{
  "image_size": 48,
  "encoder_activation": "gelu",
  "encoder_mlp_ratio": 4,
  "encoder_layer_scale_init": 1.0,
  "encoder_shared_expert": false,
  "encoder_positions": "sincos",
  "text_encoder_width": 128,
  "beta3": 0.9995,
  "steps": 8300
}
Rows from block 2 of the text encoder of a small contrastive image-text model, named by matrix and row number. Rows with one number belong to one neuron. Each number is 500 + 25 x the weight over its row's rms, rounded and kept within 0 to 999. All counts start at 0. Numbers have three digits each. After the name is the row's rms in percent of the matrix's.
After each neuron's rows are labels from the 100 texts, of 14848, where the neuron reaches its highest value: "tokens" is the input token at the peak. Only what is clearly more common there than usual is listed. The data: made-up waving flags. In brackets: how many of the 100, against the usual share in percent.
# fc1: MLP up (text_encoder.blocks.2.mlp.fc1.weight, 512x128), inputs 0-127
# fc2: MLP down (text_encoder.blocks.2.mlp.fc2.weight, 128x512, transposed), outputs 0-127

fc1.357 116:482513494473531523496498523474519486524473504496462483516469527513483499482473502502507451501502523461511508504521497526449506489458501513489515511535475538493541467476489459557520509509479520495559490464516501536479499466467508514469501468495491530525505513531491551489486531477489480511503554522467485490525450483448493523518462502502497486495480564496498482516510485532546452520524
fc2.357 136:497530519513490492532542498475477493504476526519488506505512492444502477517537501482440485524482500522495494491467500488484475513491478507504442471553539476482519483496490479488449456529535486478472495511491541518476462497504493502473484534487527454471458512485533535518524532496541518535496488486550502545542509512498521501478508501501534513517521470436551511505480510494533486492515
tokens: "," (59 vs 21.1); "and" (28 vs 7.1)

fc1.53 073:503507500443511488485486508530475460503498494446479485546479528529478480473444531537519499532515498476500480491535533564496472527459487526494505499571488490480491481477486510514510504481467532471502514441516505483475521494451506511474493508529484485508515528528494479534492472491507511476474499517477505475490508489509553545464478522516494471490481552513504520508502531540468520521515
fc2.53 072:501494484524540488462487541476529498498488512524499485422538471501472500528552476492540471490484502478498519521470492539494508533493465517461510510525472501474489486495510521514509486483517506522535506522485502507469485431489527523499510501501486492502478549525512516496503535508475517494517506464512502514497484502409516509492509498488524529482512528487490493414488459489497507484555
tokens: "flag" (25 vs 7.6); "vertical" (16 vs 1); "border" (12 vs 0.5); "two" (8 vs 1)

fc1.452 079:491505489493463510518531500489518508520508530502482518480515532479481473528529482532458465490508502498503522549469510473445516453531534480536485498475431521501518505526499482527484497543483505510536474456499501500501488507451530510489509472467520485535458481519450551454478550466493498536508494493499458535503473488521538480520473492512511519504511492495539485519509465484511469473514
fc2.452 096:506529491498512498492504490448473502497469498489486500519483497457537479528530552502477461538460509527506490447518490504514474486473514501497472475532565444496487488506491466512480473478520471466473551511506524518480505526517495470518490555502511454477512543482536505532511480505522529527482484476543474514529503503477502550487496510521520515512513491461523530494462521532522474462485
tokens: "flag" (39 vs 7.6)

fc1.130 102:541494506475485486528469526532516505508503506491508505518511502537466512501540516532491545539458458515504494488474507500509466443481459472494499479503479453493479522541505489501481522493469483501514509498522480463474516511486463512504535523497526517504486479528537484483481483500506493547521497518525515500502576469515522504474532532526476457560538466522484547526481509467451490523493
fc2.130 104:449478479549505503516524476484485528517500497504483498473485479474492532471509455490504486512574543537474507523493489482515508491537493489482464493547521509521571504467507485514489486509536498511490464500531520503504477490523494556482510490536485496475472553465511535492512487497469484482543483495509499475456495552505489479516470457478522515485468488477491464473530503511515484523550
tokens: "<end>" (74 vs 7.6)

fc1.329 101:505518519505478518520516492465500478515457493518495478495518501498496482459528481499495458475484507516502544471498484477490526497546507495484483504529539459532520512508485454476496477537501490543514504534525489516469484513496496529482522486453507459498463528497491551447513483503512490527531488464531473480542470491508431493515501495478489548532526500470506499538543470489574478503517
fc2.329 098:456494479514440501534538473494482513502519531502514501517508494472503515460481464470465540506578502515511505527478504477481500468529490510554458505497502517532529517486506512480457495586503506498455448480528503512515498501488456503485465493499517510507477456467498532508514501472488497503512490532508497505507496533565516471518492487499497511504489466516523504533514515470526504544485
tokens: "and" (25 vs 7.1); "flag" (16 vs 7.6); "a" (8 vs 3.6); "bands" (8 vs 2)

fc1.31 125:468490465578549503514491491489527533443530488466554503475511474507496512547536497461515504516476505501486494470486492508542508494503510525482535467498500485492479507524452528446504488501518511506506526501466469481504455499507479504478500529520500523492529494490531444542537513509482531508506492529545495502495516484466459502469525458478524490496499502434482498466516476490490499514485
fc2.31 099:512510501477462518528527497525491519527491489494497508570482539524520488455431528522482535483491472538521492482491489476504515450491489516502461509467457508534458500518512487478516519506492502518491510510507531515523497541498462474494501492515520478502508439506482490480477458483508490451511451539475497494510510515548501499496519511503462462512522515535504510586510517490514504509467
tokens: "," (81 vs 21.1); "and" (16 vs 7.1)

fc1.383 064:472543502478492528508531540499532470470492499458508471490526485502497456506497491515497485526502536488484513552517493464449504480515503531514541510551444544494494509501500474496481509506511475551479455519505515498516490464525535511539555500465516515512490519522445525495508526482461486501481511494475459492520438503486541470522477488509463528503507542491495509464512502506535503478497
fc2.383 075:535469529465484491482470503499503488496505459485515513545478505508519495518513547529499506500449499489513508458525502506525476510477505493494556498466474492477420509514500505500558485452468484506506552490473494505504515519493522463488520528468489478532533508517477442527477484546528502492494517482496508507489520443467496532499490533522503452459490477534466528507486500513479512466504
tokens: "at" (9 vs 0.5)

fc1.416 108:481506518485443500491546499490486471522474521529470508488505513466477488486519480514457500472522490500514508490496503493473496505538498476555459528420539486522513483481529464537461472504492492486495490526520505525517541530488489489489480484457515485488504498515495539448485507504550485523531511466503492477508481511558493473543495539495511505530519454526539481544492532491527505497474
fc2.416 084:479477485545488486500497522489520525526520516518494475444503463519523534459497445484528490504563544529497515532468496497497520526509498483457489521527532497516500496484518521500485463498547513518507452486499507490472491478513498530507532478504464504446482505453510504485529506481492536494504530485506500522446485515488489488507501469505477524524458474485477482410499481488512499542534
tokens: "orange" (32 vs 1.7); "blue" (13 vs 1.7); "two" (8 vs 1)

fc1.346 132:495467490534520501504471483491498537460533518498530504464499477513527536530511518483515507491476493554494460504476496494546526496480496484497544484475525490497498526545472536454529503496538508470477531521476470478503480502517508498517481535549496553475529453492525446559532462500490519495486485526515545515488545501473473508471506447513528497471510485491484516491476491482461502493494
fc2.346 077:497513505490464473532501485504478513520521535490493476502502528500516446477506491492459537509550501453498517483500494501492467476485502468583489515495505491543514496520495476474446441546509485488499501464528518481493483524472464499505516515453547519497508483492496480480521545477500501531481520543532474521518459468563526496486511489500493480516499490514528478469529499503541534505475
tokens: "with" (33 vs 4); "the" (10 vs 0.5); "vertical" (7 vs 1)

fc1.99 084:502483515459480485508495504490501485513443496492503525492472482492553510451462504517474533476520472486486489493532529504490498480471497479545494553484540491531549496471500483525487488481534549473536498471515512498490545507516503507534467512502462472465498492484503520507484482514539497494498530518476510497500491519542461502508475516516516463491487481567483524587458519522495498509471
fc2.99 090:507508473522522489501526537516500521490518557523513482458532486539448478480513460507517475517530501508490506526424507527486486513483442532440491486548564469501470479505530507505483485500510506510506482522477508480489453469494494512490497486513497482483467510481503503489513529460489529473491523489508519508511464520464530517497541479488488527530531529455545479459533492500488486519495
tokens: "orange" (31 vs 1.7); "with" (21 vs 4); "vertical" (9 vs 1)

fc1.223 079:486509514540465521489522475496490496513472511505500501420492496478519517509494459475496490489503521509484522531484502462497536517574545506508526502479497536532542522470496510480495496502525462524499499526490531517526487507535528500501498476449515490508503497471516508484520521508486495482510516483516468472510472554526478438495520487478500549472500492452531445464508469470540497456510
fc2.223 118:514480506468489511505480466491480492519523460481499487550469532548537522476481518500501530488504491520525499480543509463520477481489528478548540539418433522527467508511490494471515518524486496508493486497504495507498514537488492470476499490478510504531539476519473446501502484507520493492509490523466503507463533472578492510521477506502463471505477469541481516493492528501514515516473
tokens: "at" (9 vs 0.5); "yellow" (8 vs 1.7)

fc1.10 077:504481527473499485511501500561506489500524493453521481525481525508485514507522516517489525525454476517512477495509520515510451452480472473519498518507497453513468481524512482548486504494475511471479479516492489470506543521495480464493503494530494525466528483548509481513498512515504485538484512525496478474489568461531501516503495524483499447564535490524478522474479539521446500547465
fc2.10 098:455496477529514510528524496494499508503529515527501496466500455499462530481516431472504492500583515495496502535455501494493527519536479515501475499494525528506554490473522517494468475534507527511488439501501502511505455461514477543490515465525495495483471515481511547472512518474486491492516500498482511497468488553500496451536520495495505533512493500480496482461517495467519484556534
tokens: "orange" (39 vs 1.7)

fc1.480 087:492525510509447539522538502487454448536472493507487497476512519473467484488501487492499505504541504478508561488501500475480497524554518501493509500468519510507513495468508463498465480492474446539474485515476533521519493520487502493476506462439524449549480532485489545468490523493507513499517512472493462508515475517546507459512515530474499530513503485483539475459529504479543501480485
fc2.480 087:536484492468511507480479475516488496503516491476498489539481501552501529484498495499524516470474489496504493500550500497512511493493510499502571513432430535516467503496498496478563529481479498497514494497486443500513513510488521487473487504518496530537548531547486456519514508503487492477481492514440540491449535483515487497498477505489484482470495509562465482532508511517470502482533
tokens: "," (56 vs 21.1); "pink" (44 vs 1.7)

fc1.74 171:481524520516461512539511506513495495510484508479490499509533508491452476468540493541500460507493483519523525502493507484494519486544503500480494495537499445523484495514479476469479476538483509515517485489513484496474480519467516543446524492458496477511438536495499545444504500457496507511523488473529441476534496496507469489496510523492507541550527516464531491514545477453540484499509
fc2.74 080:431467489498489509500499478458489487495464498495510483474488447458518528506474477466492519507493532481469494499547523493484522510521563466582500505455534532495561544491483509515466485537506519458482463481484483508504497495501477547496478495497512539497508466497502546497521500523455481536525487497505515505479504516522464457508492472488518499507492475512475503512483482503528507522520
tokens: "upright" (52 vs 0.5); "border" (12 vs 0.5); "bands" (9 vs 2)

fc1.32 106:504506513512444473500502481515496509505513493510516527501530538503470502509541494503479530474481459542515510540470497463511512469517463475520464470474505467524459536530509520484482481516528449526478519517480477471517489532506489472493528513481531522514529472492467469484506492482549475541526466506529493531504546499496551480523533490532493498549526445514484517467482497469463520492492
fc2.32 063:459507480523555532479501494490500482500465475489508529510515496528485512515460504526497483510470539473466488484515488563512529468511502512485548482436476527478501526510518513520553511445471505484532508534461456537534468493499489507515486501527488504523524539500477472526494520512472476476510520518472517455513493514449479514503516514466495475503498548519462459530524494533499495505499
tokens: "upright" (50 vs 0.5); "bands" (21 vs 2); "star" (9 vs 0.6)

fc1.61 111:537512516517472492495503520521515507537504507504499460519550532512468494523559493500484513494473479521503521520449485443474502511525488488471451484514491488500480532541505485496499522523469457519470500558485490506497504514505478491468538508448526499530464479494485495438511507498528499532530481466507496514528514502520509471518518513500460526554556442514499507456487487473493480486494
fc2.61 124:472494523512482494490480478470502469495483481506520480492497490447529505510531499496457504505477508493479481483568514498495481509519587459591518495501530503487550535495487496509459469531493492474491491469517481489512519520498479533500489518479506544495519472506514533505521479526501463552494563499528486498513521480530484468494509461497530515500461459500497520517472493496514519498477
tokens: "a" (12 vs 3.6); "diagonal" (10 vs 1)

fc1.93 154:488504516502450511507539497469490473510475511494488509470512516476502486479500470493449509472511499508482520527510512475458510490559521474547455513439518506530516513492532467536460488530509472522482489539508517520526516519509490486522504480454513474507508483497460551443495531500533475527522489480506471526502481494556477456537511537493510524522516462512523487505493500499550521503463
fc2.93 095:538519485516511507506520511544508526504498499505482504566476504559476506499464517517511488477513462514538515487445495514511492469482450544435513487490480512526441463499510482496544537476503488548513528506506543502510493493474471493496511492526488437492509522503493459494474498496479518443506462483462491498523465513506526520480517519515476474493520526483520488452524523507481489495480
tokens: "flag" (37 vs 7.6); "yellow" (7 vs 1.7)

fc1.270 154:543501486482541488501466520520514499484526469476509474524480496539503510531521535496531511507437509483517500476499486507516470478446466505449528482541480484468457515526496505504525518471467480501481507537511489486500503478504477477513525515545488528511539511534518468532504476527485519523470489518485513521480528466445535530502485491514470459497497530495429525466490530525468502530508
fc2.270 177:466478508502474498500519478497485501505516505493509496503493508490487519479467457479461527492567513498498511496527522477495522511538544483569487519460503540513548518495501516505482506557491504483495455470502480499521506526497476519480474472499507565529484462496489518477511501491469461509512506537486549478470512525558483458502488475472493501497476461512493477576515493479514512542502
tokens: "a" (14 vs 3.6); "bands" (9 vs 2); "with" (8 vs 4)

fc1.29 090:532508497473530512466492534486479482507462505519489462498461481501525510441429525505525489498497516478487498472547498522477497532465486521493522526552521549495510470449514496528530536452499524476497510523515529534494529483521499510498471490506478502474516511509497505520508467499474505470480526536482535492490447521431466527491456482488474503478488546497479494485498520526521497502507
fc2.29 077:505493497500486494504493437515473513569498530505509510513497513528499494526552478505471490475537467501519498476489514470484485501488467496493459500572445543533505484504478494463468454562497498539492509504507489507500451483451489530457520514483517489490498501528499474513527541474528462527507492520511475512509530495539510480503483510483525515481510470472537496476532495500520543497535
tokens: "with" (38 vs 4); "yellow" (23 vs 1.7); "a" (8 vs 3.6)

fc1.233 106:522535473476507483487507521529511479465560470460509490517517538508476448547540522504508514522484495484524492511493475491521463491488496526494520477491437487485468503520500501473459513504500506539452496479485507461511500508472529475519539506503527510535542479507480492538504490513508481511494445486486489502477533501509583516502496529532477486511516519490485517443481537504454503476525
fc2.233 082:500459510493522499486483509500515497513524464483486497523506491534490517489498512530544507480462505520500527507532515532525474514521509494463558518472488518492449519509513527518577526450486486522536491487505459472512510530487512503518482486520465502525521551511482466504476476516480503447488537501466522490460508460479497519509476488486497490461463498585457486502511484500477514537491
tokens: "<end>" (25 vs 7.6)

fc1.187 129:483508489533526492520505515473507523455519464454517477504525459506499478526537523496528491517472516528527504456495490494529505481492486520480523508543519458495462517556462501458511475500476519508493537516513470475497473457470497524489526527523487501473508507495512461502546513515473538503479449516523466480520489466458436535474486452500512502502505530468474551478518507516504490492524
fc2.187 087:487476523456483525476516466506487492493485475475503514518482506493510517493466497490506536488464526475500491492571514508488521536527530465539521524469496540480482530487510505490517520506484504493499469465489457514514505522521471510485462498495507543537507522518460496511508482517487475499526541509452559494462498525495458448519500495456502478489487473565469464570506487491502522528500
tokens: "<end>" (34 vs 7.6); "flag" (23 vs 7.6); "bands" (7 vs 2)

fc1.381 154:460491528515439509523525488498489497502446533505491542462506462456508524450501483521460510503536483542491497515522539479490511492538517468547483537463541476538517480491520498508466463508506526474514496491513499511502506531498508506499478505472478474467474490472494525474491529481513499491515516506514474487521493522557457467497513515499537526518501451519541511562495477480523507497463
fc2.381 092:496476478499564503480478507508531500499499499504482507503493458502472500505534476486572447498493518521494507538503506512498514539513500520448540489528514528479529494477507524502492502480499508503524473492487468511503504470495542516501510483515465498499494558521518534504525511506488516486494494438477497500442490511426486486540497502493504521481518552535475487437507486515465501477562
tokens: "," (53 vs 21.1); "and" (21 vs 7.1); "orange" (7 vs 1.7)

fc1.451 078:523496506512502457511460469528489524517515512491522527508490500529494490499548490501470523514476450538517487457450518530543490487528483479534463523474534457495497523504484485480489480516516521472528512460491489476483504529499464498493486528511498495478516476505499460493529486527528507517515490511532508506493561462534483490486556504504539487554534437478517514547468472490460495500525
fc2.451 123:462504466535480503541531501493487535510522527509492500486486488487498508456451466483493494515601517491515515525450495484512532473497477495496460505515544496522534483477527493503466475518516513516480455506511540518503466499511467518510533469516496454475469488464503559478496506488492526477530455516503485500478458550500496478539524498509497509542498504493526501468532495482509491526502
tokens: "<end>" (44 vs 7.6)

fc1.174 126:474470504499528477541485517480501538452512478451534503472493459490528508483516544500493525512461454536489489481497519533540496484489493484512554533483483477485518520547484513479512485492495501469500502523490503471533514490494519485525479546531485531467518446493479473559498520530465495489455472540522517506502510487490438501482475457530528478492519506484481536497490501509475537508496
fc2.174 121:487473491497467527532512501515486510503547487497504479468504513550504512463436471489522538480577485444523497526507494474514513488497489488515537520452521504542496507499519506494505518520508504537492462484492513485502493534523473501509533470514478522500527463492469482469496488466492509457510524506431511487460488506513489488526528497507464480532494503538485497471534515479513506557445
tokens: "pink" (28 vs 1.7); "square" (7 vs 0.5)

fc1.86 141:505496493499531481499466503507509517483542480463492489543474464528496510520484527500547477515453505481521497472501475545546490519459477522462545493549480494477478488487475513475541485496493519505501509472533484485483492448490519503474489500542480542497521544510530452539518513507474514481477492519486492502478500464468496548481488486529506476489480555491458505467515523529476499513559
fc2.86 085:476498482495513524494515495468482492469527480479512496508472485501470539507473462482486511490560524499477501498515505493502550506516508500524518524456509556481565527492504485495511519521481521461490458519486478504535510524494519499484468469507513532540498482520482542477484518492467471506507446539456549456468518549525467467516478503497506513503476504512475479566506487483481490547506
tokens: "upright" (68 vs 0.5)

fc1.11 101:520488516539519515491471519524504493497437503489481482505484463492507515451470493535529478498506506486511512455500503538495510514487482517473504498564502514504517472471513502478538509463504504497565502474544534506458493469497542520459496516484466486488446545472525515531501473476467498471492545521490519470507482520479463488471492490508464517474491538508509470487533464483533492504554
fc2.11 100:470488505519431491521511472498488502523485501506518481460492502499507526475483474482457541495554509486485505515520509477482522482530530472577506534461500537541534532511480503492462475565489517503488467506523519486500480497495457509485510489474517554483496434495488503480523493484484487529534494535503485499487493503552503454498483492510505484532487446487496494491511505474523531536511
tokens: "with" (31 vs 4); "flag" (17 vs 7.6); "the" (10 vs 0.5)

fc1.49 063:497511505481496488520485542542498525477538486503499474506557517541458496554563493505501522490439498548536493488492488503547512490513485487542551470476481477483473504534493467516505475503510460495485498546526508462513508491501502472499501496506522543526517474507539512492501499495504457514495469468509502491502515453513504501488505502537496516505529492482503458408490485465501516497490
fc2.49 077:482458508517461489508494498450478504507516482474486497454472461506544544465495498510468523477527536521493505487548513481524529520506546464547507524412531523542477508507499515503502476502506530517502472492534521497499504525533493518492506515483492538481492500479502487492511482524494506501519541529498516505456518498572488475503479481538493487511449455505469489470500480498535527520511
tokens: "<end>" (25 vs 7.6)

fc1.214 067:513488481528510518522481524485535540492503488512535488459522516524489508526495475461524504508461536479476511506476476465476543517508524507506534486485465549490500538504491497494515518503547468519473542569505488489536453465510509487518503517505554550525496470491529475498518504482479496524496526503516506525518484487474508478490481449517489498454504497483467467426493475463502496465517
fc2.214 152:533518516465473507524514472509467515513494501486509508561492557528521498494493534498451521497474469528512488471488501476499469473464475512526486499465457503522444512524482468464506514522489484505485530512511540511503483527489461456483478510492546478501504461515489457514494515495531498483501482527497493528555525506589513507488493504502457486505532493484546489513500537497538505493468
tokens: "and" (58 vs 7.1)

fc1.477 090:464490483502505494495505465483472537508512498519498537498492521478499551572531512464488549487491459513451468508497533510506466507490502492510514498453498518491513499520520552535466491466508483462454493513448519494537508521496480473494457517537514498490530441495498474563499528541524486521496489513500525523498505523516519491517482477479514485473520483496487502465463524494466508550479
fc2.477 085:553494514513496473507483553534511503496515496488500465418542515513513434478503514529527485489475486500507508502502504501503490492483464517469532492562524464512428485511500487498524501477523506525521529486508511491477514511505528485501534512505488544460500506482501458495486476477551536471471526498508504522522473458465541554490502481524470484534498527502502510472481494518506497476469
tokens: "with" (62 vs 4)

fc1.321 059:486491526527483474532467517514459494509534502476484502504499516524467516480545510489518499494471476544534506497483540493486488477474466466496534519529579451479453500571501501489524501488494481469549480510484479501500508521497486490501512504563497494446486500535511456515527476502488514519489516511504462518489524475477445516475517467500523483544502466476512537519516482503483475508494
fc2.321 109:455489505524507492509515479467483501493474519521496494478516448447507521513521476479469481542506533519448495499525512510487492536511532480531490503538544502479576518487488516515439464531535500466490473475509487505475491472521508545491483517469490516483465508489534554525537529500497494547498516484533504513495514523474480475498494473484527527497482463470482489515486469499525487510554
tokens: "a" (40 vs 3.6); "with" (28 vs 4)

fc1.160 064:515533472512537488473530501514450485465506462432498487499535475522512456489546507488514501525466523528506502443527505507487466508511487525477527483560507475498458499469493475484489474485497513511506538505471465509506480529509488498458535520481513481523522548467504474521522499519502510460498448488531492512543480521483461503498515496513503525501499503433473535483499495512508537477535
fc2.160 102:525491491511484504498497538565549513499489492490500491535520522545500487490447508517538532465513462459520513522497493496499516484504501518493521510445501511524421507517501556490534523484502512550527495486490523474495517488500469498515504471507479499498515464488455465479469471495482517461508530514455485493482453474496497514492544514503463467491507539550497513479523475465497501515462
tokens: "pink" (86 vs 1.7)

fc1.385 063:477523483535491514497548492511484507485500486481474497476514532476483486503514475507497527537507501505480533522511492468476490514540517522497514504524452542527511486463500560479446511490520488562482481504464499476540482546524515529486498518458536469539482487463493516486501508513510445496536446505520467482513490558527504443507517506497463522490518484473493464498499466475502500466513
fc2.385 080:556498518461482472486467544566532478496522490474510489544511537517504484489507541544531486474428480510519508493519486511496484475486498525495512515470457497482447493526497535479532523469489490526528537475500497496509531519481516476533491495505499519501514511499469443523474494501525497462467533495477498502501520459535515545478478516510480463464496530541495506495479494512474503470470
tokens: "at" (9 vs 0.5); "yellow" (8 vs 1.7)

fc1.266 100:501483518522471497543487477470517524470476528540505564465495467466495532469524496511465527481513480550513511508497532485518510479540514440558461503420532485510512507532523490499497450518505463484525517481518497488532495517509511492511520515474489499481466468490480524507478525495499493513506514500563506518518500499492464467488515484489540504498516463526519530554499493480495512506476
fc2.266 071:469517481487545529506508510502517499466497525532479514501523434493487488539478482481558477524492488460495500529504492507487482507506468491465555480566507484476565497483507532496483515525526503476487462515495457504497501455489514536495487500491488495493490519512512537482533536483500498524469475465506506480505455518409491511511520504500493528496525540555497493500507481519513491524521
tokens: "flag" (26 vs 7.6); "with" (15 vs 4); "vertical" (7 vs 1)

fc1.343 098:473504542511442502498514496519539510512446510508515514465504479481498529474519462529439521487473477534489509525511506463499507477548507456527500495489504478543530518498513492516462488527524494513496473517518503500509512528536508504481490510445513498502477472479512531454491522467507451523524491489531505484542484534547501436501511511492493529513519455537497483536483464455514518481510
fc2.343 086:496482491468494521511494470503459503465534476488496486569458529525513512479467487512542521499539494517527505498512487487537484489490509493532500537427488510497501510494511524500507539510495495511490485503501500481519530542507498485489499469504494481522539475505461489473478485521493500474506494508458507494448525499605463516529480482495465493529487495540490524497512531512506500521426
tokens: "flag" (37 vs 7.6)

fc1.397 053:482517512503483487488481530478478523493464466485498469500535488491544527461512522508456524515478491553472474459537503456526472512489483506500509503550555436510490526491515505522504486489497545498443555563489467517495504516516477511490497544514500492460524485472500479496531499496497477487497437504495518513528511522523467507503474509502509531541530503489474544497476505512521513526502
fc2.397 090:498483525475514516484471496514518454530530502499524527546509499519479508551507476484532500457488490477544507501526513498490477553510486503476553495483474567483476477490496520495514512494490509539509455484470444524510506497483532503467493473471494505542499538531492474500511515517533484488497553477475550494449514461459502500541500477479498496465517511546495496505511496473459501502541
tokens: "pink" (51 vs 1.7); "flag" (30 vs 7.6)

fc1.44 079:502507496561495484541490472530480524493488538497471524480506487491469517482525504506500484524560476520523549474466518503536488537533498486482503493472536508528497477504506495429501464510510492513504505466500521490493480518491525527461521505470483481477433553442524505485473504471490521457524503485514486516521504529540485486485529509528511526486496458451541497496536499468517503481508
fc2.44 106:462494501492521521477472504507532456466495484504509481511520463479494499538511489485553510492420488476490481515565506499486487513505546480562564508486529500468516525485491517520483513509491506467509465473483459470498535499493527506491463498489488554522525489531510517503543508495514497538469514475488504508447517467462478484502513484500510521493499520566472524527475481503485498490511
tokens: "a" (28 vs 3.6); "cross" (22 vs 1); "and" (16 vs 7.1)

fc1.217 067:496497536498475520508504511479486487493425460460544514479510447508543507449511508491470531507472485562495501473509543461504492449514487499489539501515513447526480543518522494507478502481496482510466524540477513497513505502549470500534514522469489479481529447494506493543532495512486503527481483513505514497538503495532463460478523464494515510519527496503479547506493501499522516521478
fc2.217 121:488485480489498514515516487531491517511547490489483513544475527543486517463456489511511513469572503482539522495494500481520517485509474511495520507445438543527477478492531498481534523517485503543507477510504495516520500514485510477487515459518508498532498506511464478474473493496473489448515460515447526478448488512536488497529478513487464447492495517556487482481539526494473515522497
tokens: "pink" (69 vs 1.7)

fc1.200 076:492511483508506502529489517493463516507453499522488511525497438499511548484507482511522465508501488507498540494498498515543507485508483501458531490561482451533538486495486502433499496495527511511527479488522530492481479491508546526478485513484503460477440555480547517530494475488447490479511498495524490484525500524559478503462506470518456511491479512475516489501507459478525485511541
fc2.200 081:506529487457470508492501484550491505462479478490496486552492532514498462476492526527498577497488491452495473494496480488512491445482523496545521517477493463535496523508514449498509528496476520501495542504515498487529500529474431468536523502510508489514564441511489482481485484500471524466498480531474477488505495491534501498507504509507486480513541508512503509516522522518522490521436
tokens: "a" (25 vs 3.6); "vertical" (14 vs 1); "with" (8 vs 4); "cross" (7 vs 1)

fc1.490 055:501518484497437512505529487450504527487493544530520560477515460473499493478506486500470526511505483507487477540477508466521483484533498471522508499456499491525489539520519512428457481525546518497448494509488495497500460477527488506532506538479539469486503454491495492496535506502516520529483486485514509540522510515543512439514534499522488531477525464512504513496494497469476525493531
fc2.490 084:530493504462536499482477487493494513481521480473479503525471511531525511497478550526553473499457508528503505481535500511539500494468494498464551509438447506494462493507502478496571527462480479514532543509505497517503536513488528470510507509524499471537514555511493456511471489526514501483477479497480508492473515489517481549505464515501484473475496546545480482513501516533482501460503
tokens: "<end>" (44 vs 7.6); "flag" (24 vs 7.6)

fc1.401 131:511512521483496512464522500451500469550453516529475503503467513488526489448438490501487467467561506479489504485515499519471497539491515496531462526467550546500540489447522468534504513495506506498539501474524544539485532507530501494513468477482495476488493541485484539494478501500522474473519543496481501489490471527493497496523485523522483490486454516535510480536510500522540478499505
fc2.401 076:481520483546491500535543515499480497522490530509487506494518474498502497482489478489492479522513507524479487495464495493498486500493479496465458487611583454510536483502516465521455474513541507498467489521508520496492468502520497517505513493505488470455475488479524540496506502492482526499513492500542491535528477535501512495469514466504519535508464477434534500470507506480505483532505
tokens: "," (58 vs 21.1); "and" (22 vs 7.1); "teal" (7 vs 1.8)

fc1.295 112:529506483479535494479504526516494468501538463475520463517481523524491504516478515476511528496491489479503502472514493519504493498458483513487529478494489530476459514484498524507523509459502467508477509503481516493524522501526499456495489503544500529526581507518499437532500469537522515512490502532485519521485506506430545515513496507504482449487482519534442504431489516523443516482500
fc2.295 082:485490510482525537526508496522487496481550518472486497497518519534478505470456457488501503471535496500535495521494498492484524510532497516502476496443485535486492510504515518479517513492492521494496454522474477515529493493530468516486464462537521533537493483502470509496481546480488498471491473536449559472472508527559473494497500496475489488517532535535514492590511504487495486553486
tokens: "with" (15 vs 4); "a" (13 vs 3.6); "saltire" (8 vs 0.5)

fc1.147 090:491530489499479498493550504505507460510541496478470512514503565501470437537513494512506505489490485555509501536483485483505453498535508494516476502453481485506455475502510511478445465511501477507443503465515498457507520491485539513499501514497525511513509490505518539479478464482530482531519455492507488488495506469519595478508497544539489513517495517486518479496485520489475522501469
fc2.147 114:514514500497476480502521557552532512505491511500493510510510516534474504476459495543497524480497475452473526526461497519505539482503461523455532497443480508499521492511513542483557540474513518533547524512505519478503507488474510478523493488505482529513473533463486483478465533486488498456503473520463507482498449523527492522486503527536461465471516513540499468461520485489490490524512
tokens: "upright" (63 vs 0.5)

fc1.59 078:449502499522478537512546497469525523484487538522511531426498437458533495528517481505478457498547500535490497537494481482493512502548519490506502542456530460534528494509501476468460481526524511496453483519508521494512501486504559509508496511485499473458484477466507523499491515487487502493491491489512478487527486547557489475510483477497517537483482509500543480500496519504527494499468
fc2.59 100:530477495478497510494496478524499514509498456475484492522465509563517510454459516531513533490543513499504497494526499482535521479495479488475540504472452518531475522508512462491558523471481488528521513494504499513525517523514457473515526492515488487515530482505462462513461453516463504443517507522449511479459489486518481508502473515499459451484488517560464478501530507525493521506490
tokens: "flag" (17 vs 7.6); "an" (12 vs 0.3); "yellow" (8 vs 1.7)

fc1.2 101:498513495487511516505519514517509481463518466464508480500544518517474470539572500484459541515453486508522502490478501484494464472528477490523488453472482477478479535530502479529472470521477440528468513531481479489527494513490471463509536490491529505555537481541483513501496515539508492545493452485498516538505510469475550481525506518492504519517525497501472520463502505506500540485491
fc2.2 085:493477517512463511488515479539493539522508476510483485562495487516489532477428504497516518484509487512517511504557505486515507511510493492490552524437524523534429500481513519495522537496505497541518466444513503492508521506505457504476489502497476522516493511481471488503482456499494487455533496499451531490470465498479482483504519500513484481502485490579458480534521482493498515520509
tokens: "pink" (87 vs 1.7)

fc1.118 093:485530497511442507477546493460489488558495514537480526441506509492525487508497461497490485490541482515483533520503486460497492525551524509506480502464549522522516502469518510490465503503520515529500481521509519518485491515516514528516487504451512443503482505458496513456488496503511484508546481451507478493517463539565508465514512531527483530504498443479533493509498486494533485479496
fc2.118 079:543499492468505516474479488551510497525511479485513503569493543555495463493478533525525521497469485506505503483529513516510496478484505489487530501477417495497454508507507483489521520501447490507528541486479451487517499521462505470516492488498493478525543517516465456517461518522498480489479514509441483508510514459479509519517494507492483465466491517560475488496527497521459518477492
tokens: "at" (10 vs 0.5); "yellow" (8 vs 1.7)

fc1.511 083:523470505537532474491477501495489538504484507518502471495492439522520523493473519488539511496515481521478495487464507516534527536477482495484495499504551519484519527515487520469554524481533494494498504568496512492477489445506510507533484538542488510468508524483505442539544461532472519458475482504478510526495495526485460506468520469521479496476495502531470482439496505520482489491538
fc2.511 116:487483504491513506474459479461502475490498485491521481464497474491524518525520516481506514478492516482483485500579507494503484546497559466571542510499521506477490528496485516511471473497500483461495478467478445495502518511510521511468486522478489558515546487525513500524537512530522496556488567500504518506469527455464490490506500460471523527501480475523464503521477484509499511485509
tokens: "<end>" (32 vs 7.6); "with" (15 vs 4); "cross" (15 vs 1)